python train.py --model="segmentation model" --decoder_norm="batchnorm" --optimizer="muon" --batch_size=128 --adamw_weight_decay_other_params=0.01
Rows from block 0 of the decoder, named by matrix and row number. Rows with one number belong to one channel. Each number is 500 + 50 x the weight over its row's rms, rounded and kept within 0 to 999. All counts start at 0. Numbers have three digits each. After the name is the row's rms in percent of the matrix's.
# convs0: first 3x3 conv (decoder.mid.0.convs.0.weight, 128x128x3x3), inputs 65-77, a 3x3 kernel for each
# convs1: second 3x3 conv (decoder.mid.0.convs.1.weight, 128x128x3x3, transposed), outputs 65-77, a 3x3 kernel for each
convs0.47 101:492505456431534510428541455435516483497486443439509517509596485535470468545480531464483438453462384431439384458518487466406468475486541584579465490385525454448559478471470501559452532440551516411569381721469526467536475422470472572443518514421457434500510456566455509545530440450416580574589469531415553478536488475495505588539482407536455527461512519
convs1.47 093:532487520535647451487460448531573477473554533433408519514474486499488598440467485516516445567582492465467599439437485427492432516526452524473578454459496512539508519511456453441546493511521452544544532389564385508427560495509499505483500390453480581511570483458506462415546445516504636568477385446536513455421555480441448437494507533518519540589439465
convs0.48 100:485446411482614542494482542394483464527448491547402476565511586437494507503444463517460505498535459485505485488472515437505496486462593469461477466479520574473526471467487421572600555424394439509494497508494516482511477473547478513453462426451599530550479453475385355398480571504426535475420406483507544510508512549478509564565466487594539463521496545
convs1.48 104:487462483579504521480515531482548536503510593471484496507410497442533421485514537471494503449565451528472501563565608460439602518507485510464426547522480525506585498547495499576585496509468564575590593574466525461492623697539515560482518491494486454515578508496524520524483425492442447481470531557573572525503497513480510525430503521524512392475469371
convs0.49 102:517428510595483551538502526478526518414591421408595499417509398444591391478526469483530463432474423504486376506512547460454531471510554450473556489434559449563496515483479533533502553487472461535556492471471557394442474497483481542482464536577469486452559396422528474533484453500440544501468332549480523465566564482452433489551529529492518567453510497
convs1.49 092:493544433487504414451520598489472459485578456562583554506517471544478425457455423621525561508554588435464545473446497514464529464450519551524510479500541496534531484494469537513430479438487514433455513497515465522538442459446476432463531467530454477484462377523420413468563483514501584491557568478491506554493490553521551588448497508511409485480474495
convs0.50 100:503504539501440505532503482522547515506508469461572506505529497544510563438462592437473438432504488542547416445541549466479487559510453462404500451384507520523594529472439503569470541534520632539560493488558477479605515539473533578537512433529480461528565487528490390473509520501544430546459526430554574530447532535484516484497492505551556502586459537
convs1.50 106:432480547533477528528536448479484471481496474511509502516450481471504559509580575524448490480373468486469446499520446566519531490411440450467422497511468499479517552492553474528545521468533499502419641476579571489520536510512534525508451485538501524502530571463507468421602545495524457554458441579529496493448462518461408470414487481499455465481522534
convs0.51 103:486486413501448514440427504530481476525466495487466519561540509442589523463429509498539480506479482491468473446552462511539468518508551574498427660504503485549528484533485483494424399470456491476469457339499484541546513424449533476488561511560442508552473527496485466489490457547392530422510490571516497475444368535482431584493578522555503574566567504
convs1.51 097:394507528487590512480499497483480568516500488448427435574542474569581473450501525450488454467514520514490522500523510548509496531483419570558490458420548532542521611545586458499444438576546515445537553463521507412515504473424526522488572509475549495446624496442606503523582599565525524429459446504548545603553541611531488600449447500457498556504501506
convs0.52 097:480501456455525501420440435420472489457552478564538480553501489429562452485634460553515544568482534431463535539421524557548450515480488503518483536416554540409473479549541421479509502513460467568515494397475435589433560467479481536425444501448438499579380439548353472514512479596349450521386451501454447478650443512574452455473550576494464482546551596
convs1.52 093:511480516543492491556538461441475505438522490527485508522571529461611577504411513474510514538515568470535524487496518499554426508497487375506473466519519414512461517533454520572516544527488636528522521504458502455459496453484513539468549488476549489492496568503424516427530445451485478356497495455462511601415435375541503471497467531465447392419397542
convs0.53 103:466479488433496536486454544420465470514564499470450485421462574579438504516635571573545506655548504586489565452456428549480439544463440438602467439586513477445504549502517499517539560532499483533440443514510525487478534520478577560567425489517560501494503580477464550622522472496448418514449474476467419552549484540561496479507504568419541519562386553
convs1.53 097:564519538515473442415556503425541534498452513531511462470590457547582493488506502542514505475489526483474503494511583513491525412509497540548554552512505440487544517610475539539495555449506522449469488475482523513550537510505517526532507487461481502495547490523432547403596530438467544486446490477377448621526477358451557482502511577485424538490433493
convs0.54 102:454505502497463570460460519511425450491516493435491468507718526487639411428422641487354484397478527473529508470515429453501559508504473598457491496572460524481440434482516502468478488575509458461614455465447456557478515484463561496543509550525404436450545413431591587441514526516553541326557564394502460501432504443444521548461437562459492441500512449
convs1.54 099:457531424554456449513466444513482518434498518451526555432473430625524534549576556403470518515517493547493501570502596564506578505409403485571473498494398496465467546566451531479432470575560474470549543525543415503448544450511515498428451490500471550407573477474561439553517451439572485508575600499524490499465537582511530472474598533481515436499527486
convs0.55 098:476535540536548474516510536463475401409494465526532483511546544527516455536548513479495516453488487470449434403510525435474478413444467475495458471488491549473505565554475408424524523494487485538421406397536565611523448459451481483416483537482453454554457470542566479438440530560459472524520608416393425481428455434424388376496496501494448477466424445
convs1.55 088:534530522527494462466483560489480431604542431531499470571513496517516579469489522491571396483563485503527529469482500520550493435427485494512508442403422527478525491495449448495511467580519447466501492483571430477511535545540477508552432491477548513512545548452505415526466528497461469407515504518545563535539538489542487485475508491456519532455477511
convs0.56 101:511488473512490452563494522467473484417479546399419425429439502481380572519437515507482508473500416463488404536504557467440486518517499490456534448459544546472502540511458441446480483557523517614504470414492553468505512517568495482537537484511580478524453379475367416511582441588571384553483405449533565416453527401500568504567537484574493503511516470
convs1.56 114:462487544494556461536537529499473459445468511504516477598481462633521531550426505489487476500477493553535550497487539470429505470493508520557517525472451474460514491439397532469471510503491503501453527539523543457459475490487435411449429501491485558481500551574336452541613517534605459494541546408464496515547548527538515514462493458441453498484499538
convs0.57 101:514479493490428515470430453423527482459588530452527462424526538465545496406486458533461500519463419459442491524476561525591546565517463478472519523535509511446393534456568463498544495553435480483490541565558491402553545517511450520418510461449480524506546610619510642622534566458531487542524608557520514527469490483546401487546507508457528538466484500
convs1.57 097:532471532580470568578509520545513520549528558483400504564507486467542421504536454441545452397487420420368423481461485513552525502503563564503517526459554515538473544519515500543587471539539463596503434472557433547619542503479480514578542453439442456596319545498430481538424407513415574445521406462486518460500519629603533491459474585514420453522572426
convs0.58 102:505475417479538538525564557460491469450481485436441439517559466439441502450406447481494482478546494507535520453437478521482431540520383429540421440467457409459432617548514491479530479517535538495533568382586472498523524512544523496557449395480400461456413416417423540346490512394517398333522511368519461484534604507417488490504556540527567535475495452
convs1.58 098:456521518536578462496593555427532499573553466406438490446364444450458445524522441461482531450527495493457505435490500486576514480534549505460504516419507553499523578490489511425475522452390460451393594526452595553522537492496526443424435442411513536520515512449542468480397498525497490566497523537517484428531507497460507586490546518493401511513524472
convs0.59 101:529473395542735498567568476446508488458476547534513552512531481534395551506524492446471525480493537516506471520523432481469466497517508450375487491469439514501495503507497489626654524559495514545551499406531522481580499443546521533519577524583591544503490511581488503470463515546490414507487448488435404558500461488474512501480523540571487455524498491
convs1.59 102:398484550553489618494511544462456499460595520465528480544486453550377419458562505549505527495411586449509506519437504513503549436467495488492530490513576573599540422543475426606542589548474594517473530500494482461423508496481525450482468574466513554550572528499495524545607571474630508428462531491520566504481525406439467428438504493456467510524506480
convs0.60 097:526530426421469454534507457455584451518549478481569503553455422607529440591528471472484561491482542477546485468429509467505506485539499562604505540494444516417455497530525493465529460454476451495449422505431491448503464501428487522477531533550426623461477568485558596513446535629398572495482571590464484462470527490475501465531548433487459451515485507
convs1.60 096:498479520421505493473533541460456559466498560466468465509466492501553589581603559478440571527480572449474422510495460548529494461417498461493459389575570380486462474553508551598478544459530534512481518534526539579530383564562434546588438491454502489491430460478521515531501505456513586567492524580467475474502520496479595504491558564483470526392443523
convs0.61 098:547464457505525510518535492495509548403457524485479581474512454460451547544497493442468523508557490511507467477502459486500475547463474507509497415395469457435426544574522517491497485426514422478530464552414599549421469486402534533503484541496467471496483480455402465472381504449604527463454340508460474502526474504460440482420500539489512486567533530
convs1.61 095:433483459478536507541545515448521493460517521459485494530525517492538429512410467522544497539611503483435508495563526497544577561535463472521514436484503454455445582520544535478534512507503518479467437469519448465543619488416465453512442417476490502552514446538490531461485449410420496531443451531466496455496530463494493459572503559564579571585516474
convs0.62 102:539536464495462493400447410554627440493533464527541451517588606512531539487467433533512529513557494525504518469461479503438492506473484501561457571584521475464470492472445518517549485491552503425428500444505476534463485495512432501476464458462549399436503487486464550526526471449434419498430499499471545467455518418571599498562492530518466490475460447
convs1.62 100:461461501505459455509433414492483459568539510487459513439536463556517472530525510511486436561504446473525523491545448496480481476471474503545488570538545517566543490546521564513392543459379523484551496523613485458527445439553517484470534501481435581568481488423419374397470512518530469496519441508449476555458446440474467361605455466582496426534516465
convs0.63 098:410462442429518557425448486416447452489503498477531538490452530516473546560430487497450471467513421511543540457521514529541554555528518568480496479398522392447492485490474440463469470504476558452559512429521498468586499485494508579493443509483597515488556512425580445528544577497524529425524545527516496557521459495447365473473541511448470493429492360
convs1.63 099:461477502453418457552475450447435523531570518535572491573581537475521491479465503510577519416549509512526531568496434582489484404411516410432490566450459564486549579466466483484493570524531493596568488511498522477463525512489505481507418438461451485519503502427470465468552520536532466517432432502496491484516575502593546501522495450452486446527571438
convs0.64 099:510509469404526498467474494420520492565474531447480512491462446507421407506474503544505509469493397478591507525434437434492468497599507547496491474467469419593523541461547470517595553462458544500527533497540464453470570505502505537453469489472546527480561379516587529484486529524527643508465443474415493544445436482537449552522527432495525422524500456
convs1.64 100:526517418485597511559465569518523533568516495480451484591503482621490521566486513454492439371415470470466528435464538426350557481553475478453499454519526519391392484407529494517552500568518520462497579481514495466508464521521571619525557436430498402494480357449535601420548548504574510532514432509560535445528544447530522419491525566429508447495428474
convs0.65 099:481468470488528511445463412472538504562489401475438441439390468503314465513362468526527559471457545480545508498472452508407482499526464466446420411427448444489464502457343491407520513429524507538501511414524460500503510474561476542512491528467520563595535576512516540469508526607484622570496524499550548447541555496469459491483453508477518536515557469
convs1.65 097:475498531528430510470496485545514495469446521536561395538423489540535499461438541547540481495607453490555555526524436472495456467497518638574525496373447504523519531502412520458436494543534489480460508525558373560544487454524519492531499475469622531436644491443542490473518514492557468462482535476520585542558559488502532526490540527507449499496442409
convs0.66 099:396548466555586470534475502476548531508516462475506482423491501490521544546481525548541536500527516577513643524488520423511492413497498578439461438564511430470487496440460469428513410488487437456508489506548389520485409580483493521476513497493598474508723508447499516513574560425734398487599491470520464535498487481445500488483481481497572490442530561
convs1.66 092:493514517522478644463499498492536475488598517436538520460565540546485512554483487463531476424573449442564599582544513484517523565512502552489478535454519496476489554465470501414466493514494469473488505511496512481475423452423421393461409520512365442545506586551519488571435547362526424494438445543470503548577528557539507529542497519568525458505546529
convs0.67 096:470509510536515459529469483449447471492372495453461451542519542481496455478382455467546472492569485435547499469502483447518484473432474556507471526486499516449491587440484503549559476584501473391430547458459545476392487473594476453522547522526438503401609615422502597448498413483447591496535630424470511467540466497498514555424504546452459493496437532
convs1.67 095:424483514499586492559549467465460338541508434508485482434460505489512549550484499460509599527523609508516587511446560454518542512560437469466598416453567443419456511454563521477510408500381470461347421491483460552633507482455515533566523470475476415522497517413503384469552511514502467502457466480513497489530423427544498463602481466549551543532550549
convs0.68 106:500426439529548499493462472481482497435432462493509526504464482545370498506446514533460523577405454518528524545587492411474493529433448472500482421424463516457488429417544477656550513440490519574489482516458491535470475560443541527492472511509525545537373523483478488493449520419438531455507457420548493449498474496495472500565542501406506484466497502
convs1.68 101:542584487557572507474535573451504495462545498452526552506565555514519545561541502482513531522536497483520431466465478437441478451527513542473455542469511451568415496526443520432566474480530473498514528450473472480378693529576555567547485537485543489500572568466480401478526556438567539485559406385462527552505530510502412507378442443377532467438416464
convs0.69 097:393413523442469471484537518554591465487515462422472523483529400539564447557581427497473467463451566418482517480430503556466507491466502477551391571490392531446451461467502471463473535439468531458489484446370603408445482455454407488476556495552533474538512468509476585449514501492524473463470483566436469479517563470544539531478510492513536562467497499
convs1.69 095:533473496554484508504573552500549545448451417490517534489513506479598563386554447514495472464531421425561478572497482587513503487450419441505508492433509608501506436494487488521544474524602455496508525564504422472481500583580478501492567516486457441490543572535533521546495520511565537486499550556432495510474541549452468462461534614537480566489491528
convs0.70 100:441568500600504492484564478474489472483536561554497500484503444517517378513544438426442414512502482542472516523514472418470490457494494522507557545450479458494538521554491453518562491606667468374456513457406430426482497452453481527485483494498436405439380349482517501533438491419394323331436438515586540506500498479517507568479581501501510536425516519
convs1.70 104:464453565519523491471526499531468461508526474455512414477455466467535576519515491447565496478563557471520534377424554479547612507547568536461486616497470509405467466479562381437436495499486499496544503523543565587582367445440401530609457500465570514500551588565553513522567555494467429423427484521423462532459424464411471503509515548508402381440411445
convs0.71 098:487488484497543514515549468510552497511453480457424431513546524557436421496428384468478489471527496461434435499472551532466537521519491525498516476399472427420442511531564489491561489488580503543525448498516500531615493485555476519517523506506464529536510433552404401469433486485443432554405408472473500510497481559528445495554513470395430497380424470
convs1.71 121:505465402510548540516458565403515458447480475496522513460573542522522493575482422457480479530491454528557435576634578506530506480521437526527530475473522402561520473457422505510524544570466534503474564518493429429517587524495480472476551526515475460550498480563536516540533502526488542525511447542444503483514560528539537543485513550430508495390443510
convs0.72 100:461506431476525454463519503458490489391492491556613571481384502449391417448461459448486589424493508469492519506487590460440432464488467539503473550554493509435538567488527520407570461500473437583672531505482406461432441501536570519594518470561470434505434389501601513440453467453431448368490481475551575550462501555530548594566559465476550533545465441
convs1.72 086:431514475438510497536594591491560524504519507464473433476487514473413428494560499481503512526651530459574422467480497518476544536468472521490496451389453553491414505475500442481529472425447482480469567479484585469459509514522434505520551555488511565561533509535494533486512498509421474540529440449454458481471472497433445499476444464453422431467570462
convs0.73 096:547511422500481427471498527506469533487552529534503473457597482543523517450571563506432448450390438546512509397478391478506469528515471483525525461501492494529504499547549457578514492493457519574513538436501508474457559467497638537514535495530481561516519423481540464530551655531543591460576503499416477506552531488498525418441479462463460463517417430
convs1.73 117:557412473538533490473514556505421479519458455529473440467515509468517432529486523563517459523406493525437465496486481542406513482496556426492451466494540473427600501435407495468468494453428512442439540505476506463504419428446512456392557554481543573516478411477499514455490452449525509539529421529491461515459448425440381414555523438512500515458502614
convs0.74 101:550547572509563563472472510542448497554425516498440448463466523448450599490458479472480463518511551556587538496471505495434450474468525433475552526557582443517479493424444557554491438474494484486475519510445437549545519496507602549555497509518455480474598465486491590516486486430548484405565510563482511450523486438506487389481520522599556483636553486
convs1.74 098:483450497473442520549461569502512393510479392514576478430447555499490549565494506420440425406424542444438484595647633509542532491487522594477487573462473461430403534427472475424459516553526421424483498528494593540522459475567365434559532577570444493509563488523540498533481499402480516548454513458483464465455409440468552503517486392469496475464407450
convs0.75 098:433498430465473426468448485502441531569518487548525495473466456505468521578527468418544485539571536529479490500479546460438484488565507490474549562423446514532467570596556500554562538549514524512540518622505458458505471470443465444509527513507468522471476448442430421503435473480500459440478480434405491498318386562440484470584502526575582502516580449
convs1.75 103:557476483564501544470483487543526560486442434485539443469387427519483485448535524540579455471615455504647471454464494492543537412463501567507452552483479566549535478483427501443515540462522467449508508404455494447424497518484594518481561542497458456425568559533628593491545566445500467470442500437587589504478543543429468497427469466506436435478465423
convs0.76 099:521535559451488552544501499474473548533530484509480425582515534568561525527464536571462480507480414492478506457502542529442480412482493492501530505479537529487522486407418465465515546487513383495549443448475478495619554495472521520457496525512585550474661480488504492546550571528577566466505496566468483557502433507495482519489586526483507480497517485
convs1.76 098:534611526555449439575494373528489523507467446519510504555646522477562534499468534577582491523546457517509456430509528474584496558580512451498433549520516556522476495561484496523519513490539469632493487614455448529367544466699562474572503489466447557666416498566511442474588448456476496482499470534418525554380512485537499498498509582502505482442500461
convs0.77 104:471545496492511475417509545485479488550494487535492527490489499589521591526558583476526503521559543457454451504506458536560458528563536469487528552451518485498491541538503540470565482543471536474510435439465488461582552542459492476545523570507435418485474529454408455521476369429533585467447432480576605529437490444524510423556492496526509482454489432
convs1.77 100:527523448499494537384481426538564497466509580402538485492533514559474579539521495481439485566515422525485453438547502504511509559519472487480533494435434495490416536489439477527602480497448539439399454482618452515538521539575474425521462485461529512560513501506563427461426528527470471498529395541471539571521506491534466424530467508439495462478458517
convs0.78 097:483437427529409445473427467472498522461478504534470521471522508488516418456557482468488503420475500483449508484466528482481509508459569524471567479451609433437446460457494553580555600536572490433501511441523540519458483503587504483547489411436450585514505556559555593569382469517484516520525586428405444543427500559501410457435471520484528582502626577
convs1.78 099:510496459475512460441553519521507501452468557392400410463453403516544447512449484570555557595489507581482375569552504568528513538518480512549558408462469491530436568524553466443483432475511484551586473519561500450474508505480426407446444518512500507424432438428433452529527447507510543566514561531613576522569587528578512485647568456506516540549467523
convs0.79 100:517485448577562500477425510493500582434502513447488505484487565616472569441476491536542544430582492499482508491427403454435451423514446456375496552459463470432471479532499502498533551530518527563617461430503542506627526516504431531539447508499488499533509460519454563569493464426500543518456491632396425559455481526482406522586494492542506509504532474
convs1.79 091:549537554613504546483476500532465491511513436520484475448512515457495464453576495483404448438519502584515581576570503601486518515522515527524610515493508453371475475464534525522466485415495503547407518624503493532514452451560453470498499503558560449493467428492500503427390543444443535478518543498441507499513448467526528527512496436491612576522612572
convs0.80 102:487511499492471486517530492448492506476611569466528557521501431484597443489532420397470562413548547415495515542531612543507464458450450406399516496473494432579457492512527530484537535532477439438439503467392547514483554438470508483486543497514500427437439429547486523570509499474437476445526498563560538537508470487566497530451477566501481542505528513
convs1.80 110:444579560485470501471573485493488482466528473542536433538555488506622452521536503474482556518578523548535500488452499544422479545579544413488535514486467555592512465463471458417391524502485534515487553513467538517504423473417487507471533558466530557498477469466434512502466402565414438560473539584561602457476458467482513460454441531478457531477468506
convs0.81 100:538552500454634517493570474480468503468512500516543464504489473438525543464518485607562517524557446507549443501486537579486526437476497529480447547488456510489458511433483544520521522404452513416506407455429519485431471434454506530545465498475483520437488468481495518460539541512481482471501430481491530460480479518477517461455497448435466459513508554
convs1.81 100:549549556563602611510462539566565553530564568487476497527501488545531501512536455425446489542506487595540470410390446456467426472486554481544452512467513620535490526498496547561489503521524444480412525499492515502545517502531529540445536490524460500524443515510452427438497446505513471417439483522443459442517603526485555491398518533446474502531548543
convs0.82 102:481499458460550546456491507486464528537470496473478491434406429618426483529488500471449528487491510575502499437507515464466472536540532548523555441510474438462523503420481462392507474475500507542474483404470551562469550475532532580487528502492415548477437559595560511474393556520568429580525505491487492521463505573534476506542499515409402488533540523
convs1.82 090:460582557501552562543416529516396381499474496528495566545556538499503509522466559494483568458536399436468471517529389477587496481505461540590592486594570501560515485501466501585488467508541420475526411524465491509535533484489492577443466476541448476484560607509573436501524497492497444455501598523527462500543480509548548632491486437480470425473397403
convs0.83 100:544485487506519580465474536436473508539524493536538555495566511536604533590547494431490457499516468447436440559491403575457426530529477538458380483437484572438501597569440469537520519484501444554421461547436515597484472488528520544529444519543505458414461457482448403456416520525435421381516450476523514447385482509462452431564521460476475505397438449
convs1.83 101:498511453497522489598595539555500449556467478436409406525472530503637484465575473451579561511528509483486485455481466534527534540494501566568447546498450588547517424539511500534405436430429490519493500528523541517416408486437518451410457458470488427512502493591498580549481515446439515486449531477642615564550631475483516556468477485512549509509555580
convs0.84 102:469478464545455450466557517431426525452559567477529530636379574352682455443585446568500482618468483373504496562512488526407463490496416578409555531538453408497442477528530542420581534534439458550476492476604508602434525501472463518491528449518471513500410416596530472472555479477543426555577517479554464544483497521402509598535550509522459547521465493
convs1.84 090:510553382532533466522520461486550459525482422445509499505490448492593427531617604442503536508535485465562435599595609642549543448466475458485564404549414498467442506580496425503505437443532461543603482510519438519549469507511590471489476427507469477458550538568584430468495469463527494645495568580451480588447476557527549527516505538495521499517566533
convs0.85 100:498565475454513462542583476513450483574431508526463500483479427525413577593468519506499475483489422511420520426453442469443454486494485507443481479519505508564537556555502543461410508535374507503518545517470538633461565483494515510527464405519505493527449410437495428517554576479490491471516568453439387539531489535490433505517506534448519426542561489
convs1.85 091:469467522544582488460527495521476348394618464435470418412532551497433544480525481477545562481598521574559428556510497440556512472515519447447444466451434492471464542461489477492495451466494470475622510514563489498435527540559547533524475448428436497444517551422535502560441518486545622554498571505550537529500463590443518452526515509599423415482462530
convs0.86 101:558438512514549528584486517463429442499541433445451379605524503576484568493497489548496567505507459533478499517551477544464548498499528475364442473418456456468510524507422554519504491537494551504498528543612497617544497438481479483438473487489481470504518459609517431447545458494498526579486529503452467492562465517495458435545489518547506517453455447
convs1.86 095:500491445449515519551491560526537510525538596517529569424537405400537507503518633502554540510529572439496514524488521585470461510491503493500412442531441454538482453496546500489489549499494542479442494522582460448518553532434503542493411497433557506479464578497477559538505519542473479527395554614517517501515516520559449460423461558535546533480497551
convs0.87 095:482550488464452521506464521558464472587460451611531490535540514565360505488542527538487548491520507484503555442483490508515508562560557508443532502405498458515569461501536580598528480427551404499448512490381490487505535480460511521497444438476527527506551496438539510573496480496530608411440455492556462425539467493471467514492558474517500495487577503
convs1.87 098:465462500487556605542526527474439513497422495510524441454551512527444514491514497528457435557544551431531531520501466476567485459490537471440546447414616484453426477439546501425474500391478436479470472397487488425681442486446515537405474445462582576520447418515419475387484485511482535429434497561531495525524547485464411423449446469483441440571523548
convs0.88 101:494540484489499445488494459454515522476614526424463465630661445596490570491542462439523631539477602547475502481436439440637507419515508392473430429494535565430539519530409418587457530464431458499368561480467551479553511435543505514444541474477537494511517548550470507529491465509463553568439472576430482480465459441533476440478445481504534505466465483
convs1.88 087:518523446530544551504454460488521452356386514390374429387483500365434475480439460414385461470456513398443464503542534646545491492526401499497546449505498487513485443532552401509537491411475587498514522563547420509532568624525510578575442546474535557456559468438627440524561508467474394467529502586519543491525527549421479534430493525527571512515463510
convs0.89 097:510460521365489563428467486544517473451501448490522460442529474505513514537517455448476483406491502418477496483479521432469488535534530497473499516496478493526508503450429549481465515467491478462431467518512529519491546531562515515555367427456585562477509501566530523468469524523573487523526603492554481493466396432508424470491501533447448518509506502
convs1.89 103:533510469605539432507607471568574574487505470473444445456418521621505480590565478561574643495583532438403391556454429554494470534508534422494439426474505478431509578506487439503483385485476491500479601465493504438543428523509460449460405507481446506493485517500676511493459534516482437517477516441470573512447490573419463526532486533400468480492406413
convs0.90 103:498471493414446466484430473513473477475567562423483499541494482484527439505504522487530490480430543507446501461511455558511512589518444443476480528558481650474552484416590405437455525450431564495512510480501521488479582577517581589467516467389559513468575458521528523484466530525555438562515514603427407419381515407484540550536504525511546520499427468
convs1.90 106:527437402506294482533362462495487540485521474469494486466461589577454551465446411477508519557441418499472467507446447569386558530507614484485531485606515465471445536541581459531525470468464535502522519480539496535508551523504551484483526514544537477538564503441452527561524427490449385558427488505549540502482483505484530517530585402468595521409473515
convs0.91 106:505470505539427436512489489552470440517502481421488496488536479494578530505528533547483488552505610488453458522482486457458437449495519447489548497485513420547508445564519523526378476676472458462488571401448530546485520468497564432499535477481500433506460461547474414451454434426441484482498493394524428510519511566507497564472564496459446418486531525
convs1.91 108:556514495469446512407550448552564503388465518504543493465570449536463552521459520482468494531443409599509524508522624476423452552484484475531514501507492574541487533544476560485493503509592508393463418516638532517488547560580493506505487532487519614454461521515446495390545619502514456474446459545486532494541548421462430505522594572588526573377377521
convs0.92 105:497533494366501559497565482524527497454526531465509487491488452479522466460473539455464487417441408506524518502449435475518447516529502592516516506557478542511473519474547397594549512451466446450511436692510456568488540519539594649615502546520503472483481476545423479449384428489459430441474409420549491393424473453525559520525454455418568513472459498
convs1.92 102:480538432557534393466470481562553567462505403527569578508549599532479607508446438453486573511522484625508473549490473465559536489585531599582457595510437474511562633653502552624523450504475488534484527471531451454579473534472399482577467548506500538502564554442590494502566461482478577508491476494474385489500525628483532476530501590529550519491471462
convs0.93 099:518519584514456512456531492433526548463525534497443469540509566397504538505458501454494509557573485490558449511470463532480503473498532500424485443421566429453506504498519479440464528492522545475468410539545540569446477507530507564497516549517587530517590446496483452530417620342500596512517454471517491548585502607558483543458518521407475527403435431
convs1.93 108:491581577460526492432533545400410445455483525489482474589601489410633453476489552483515430460587494541539547505472503504473539576502500487449527557518503490571480429465442455482511477510479496527533492502538505565483502415463416409523487463548469528500485506486472526504566458512426522434504462496516508573468497472477480448488537597433461499530417483
convs0.94 097:448473473566547515525535569511503519499500510521482504540599536438580514474415560432377483413533479508606479486419521464475468463481437487420466588520519474535462432529506483480484514514469553496558533519444444448552512488504500485530510462499475356433527368488582330551421367427549425510555474479491448551501475525513495502470543466555464480540464536
convs1.94 087:454519479572505465446574488485473478524579548421568524454467452655671507471628525428472430436458521469444475546578549534481468445426464479541489469495511472456498451495488479507484478482486528458549595480454571564522492520500545432460518489525527418477547365524543428505468508495576498484419502505415518600556512575553469460537471510625492520504634527
convs0.95 104:514535600448500517437471437454452431452489545473436540442445454488500455557535491512391470535423507478493501454455515448410506506492523439431441478405508658456498557530442574527548509465582500560479428513506420497529510497560461551516454475475468432484488460601549436553409510459474473458495464463403521646417496605482487546554501557588531484610542472
convs1.95 113:522512493492478478528486466568456486533539571565536538607611559497520574502499467574548473522513427447506501483504498553450481579528485443490429589492414642470472453486462401486494525543533488466486451483512485519502548492486437507532452589636549580425527482500464424573554512490420464474481516494561516615414540527384527557497439444483464504457441433
convs0.96 098:528471483572534443512455535510500461532533479543551422545489544512455559479471509493454494494483516509431504520495467571466449491485462486482451518476414538557386461434478447544545474488529538434486454442597420484558478490469535533505492457508354510468418492485438401457435504491457473506492381432480489482554458508431488505536528487525483492459471490
convs1.96 109:544575526486491520568508473501435461529498463651516502507499532498599573536594638443493485494470496469456464467453439510591531485575484518526559493571562511553540458409411420452550449421513499557479441416474449456528469531553476524436544489548495542486451509446502518484463491499539500507522528523524507560457513533550619542499522534497494553471476494
convs0.97 101:482518475476453488478462527425509446595545562468433500438447471581635478517416449496439497386471478478479472463514509447490468480428520463512452599421501458549442531574507462545522623486545488412479536483510528507476532473476440428427435471451462470517523483537522415493471497507511494425532566462521527618521491496409433498494494454577486504502494431
convs1.97 103:521484497478425516486480525470472491508418453461478466557358489549621521464533566550505452448433345523534434554522516514362531542482501508464501432549451536533449551521481536517434482524449528504484463537493502608500475585522541452501575591510432502489497353454438564466457524439475533456516453485540583503478595471422500476495523558442417504471492538
convs0.98 096:470492465508490454419454454459473500453461480462480458519486546488509600544510514487434484439414474446429465518510632456520587470476568474398519467354385419538435480459531608603413582515538529515475515565446494456517561517491502503506525457527550534548458418545447483475493532618473553640479492577503466465436470504443490511479491463440465498464500490
convs1.98 103:482540510466533523481546461488514518484483458573525506527433448548530471505567485570537535618555514474506517448534466475505502526506405524501513495475468512547512452517464452540460553536501501473469511504475475436395458503453501483393407399472504483446389458461371385440469554534453527477523475480459495530466477451510519504444502567496534578412543496
convs0.99 103:522529507519493493506514502479465492539548476587504481484482577528438558425459464482468598514457580537510498510471450427435483449462446487453552508478566482468489498540503494521539511532471534541508441474537468539532499524494489540480504507452538387314488438486519407584522427388480439470599467587448436447541480463572545516523502498488469535557520492
convs1.99 104:472492497450487478569474514488516458509460425480488490457452416484535497520531488508576531516581536499579553540536466605535573606523476442467508522480517534527453560446381492502511575520408457515460501531547499414428450415507511460503503571482421464486496522454474468475547554566495557507505493456505501421454460491461427505528582517565553569510450587
convs0.100 100:515510473465524431513458473462522441499471448489477420556529445493494556521458463470430520475496452464365482474467465496480450438413477458542464505506543497557463505545478442542414530536439532526523536419577481597590483471455530461552542512578472411522467499396437383479513441435482452463485438497401418421492558566576481478399495442439513499494478446
convs1.100 088:492542479526430459497468537401473532497426493427419524521446536503443483487443397528533450477566478509613600445508517530457457509515443489461485479467480504514546425453471407487520518468498514454510456516524540507485546545500545486515491542473486445465505542482499542443473523593554417538531548490625569451442506494515470474629688506502447475522442506
convs0.101 102:541380487479460515516387509548477488514435558488450451423481520492621531458520480414540451429453442508631407420496512462466590487508424574492448496549535503510445543461529495441455623501563475577534492448494546530531504519535515538508512572513553533542618540525571549570556554470517472590527491480505529436433437481506547513499456551495479516534510529
convs1.101 101:444569534539569501483581444518540457473516541519425536473437559472515434519537618478513523457468609505526533553538533448484468512498510472500499468424502498515490498490548515448465402455500553546520518386488471472445507483441503505433492453483540555473486465520506458554521516545514509406378515512512541580478504497542504471484528494445460457416547523
convs0.102 105:505513461497615527506459521505527484521599527426436478547447447508452501383360421461448443551564474562484474439444495461410422414440425459465463455500509554439491499461472547584538475623633537466439521653523491531505498493453565528477480474447474470466560459556390462391392458415498508416484430478531565483484557452426414411497513534544556501480442518
convs1.102 103:436486459488464524499460501489477503462494478425451463515498485452446519528467482504493462636529485560635576450503487536606543503576518525450488655488516484513565608477485420408495570527540489511489570541575544519469436502482500510471523509570510525527429508467533480530533504489461466475489451516588595521477447489509549583484450473515473472553528571
convs0.103 097:409464501402453568441531487492460489479523586465589566528483442507534472452425500405452431464508409518565451538505381459452535483465583446470441378447483429508530517422448584437493511576521523585460559569392492436523473492477476498456498493473430473495573573538548518481517469533609499485518508437621552531499450422450515464472528488521479449536569461
convs1.103 110:537685535527574414542524468457422445518528527489487518567481581569469404461446416462402470555470464525476482510522502559527578564517554492576569590557453509559557479563499506568462587525451491482491577526559486486497509536606502412549520454453525522540499470542429437508560497524472513515513509526566571559498486463545545433496462424563558511608586538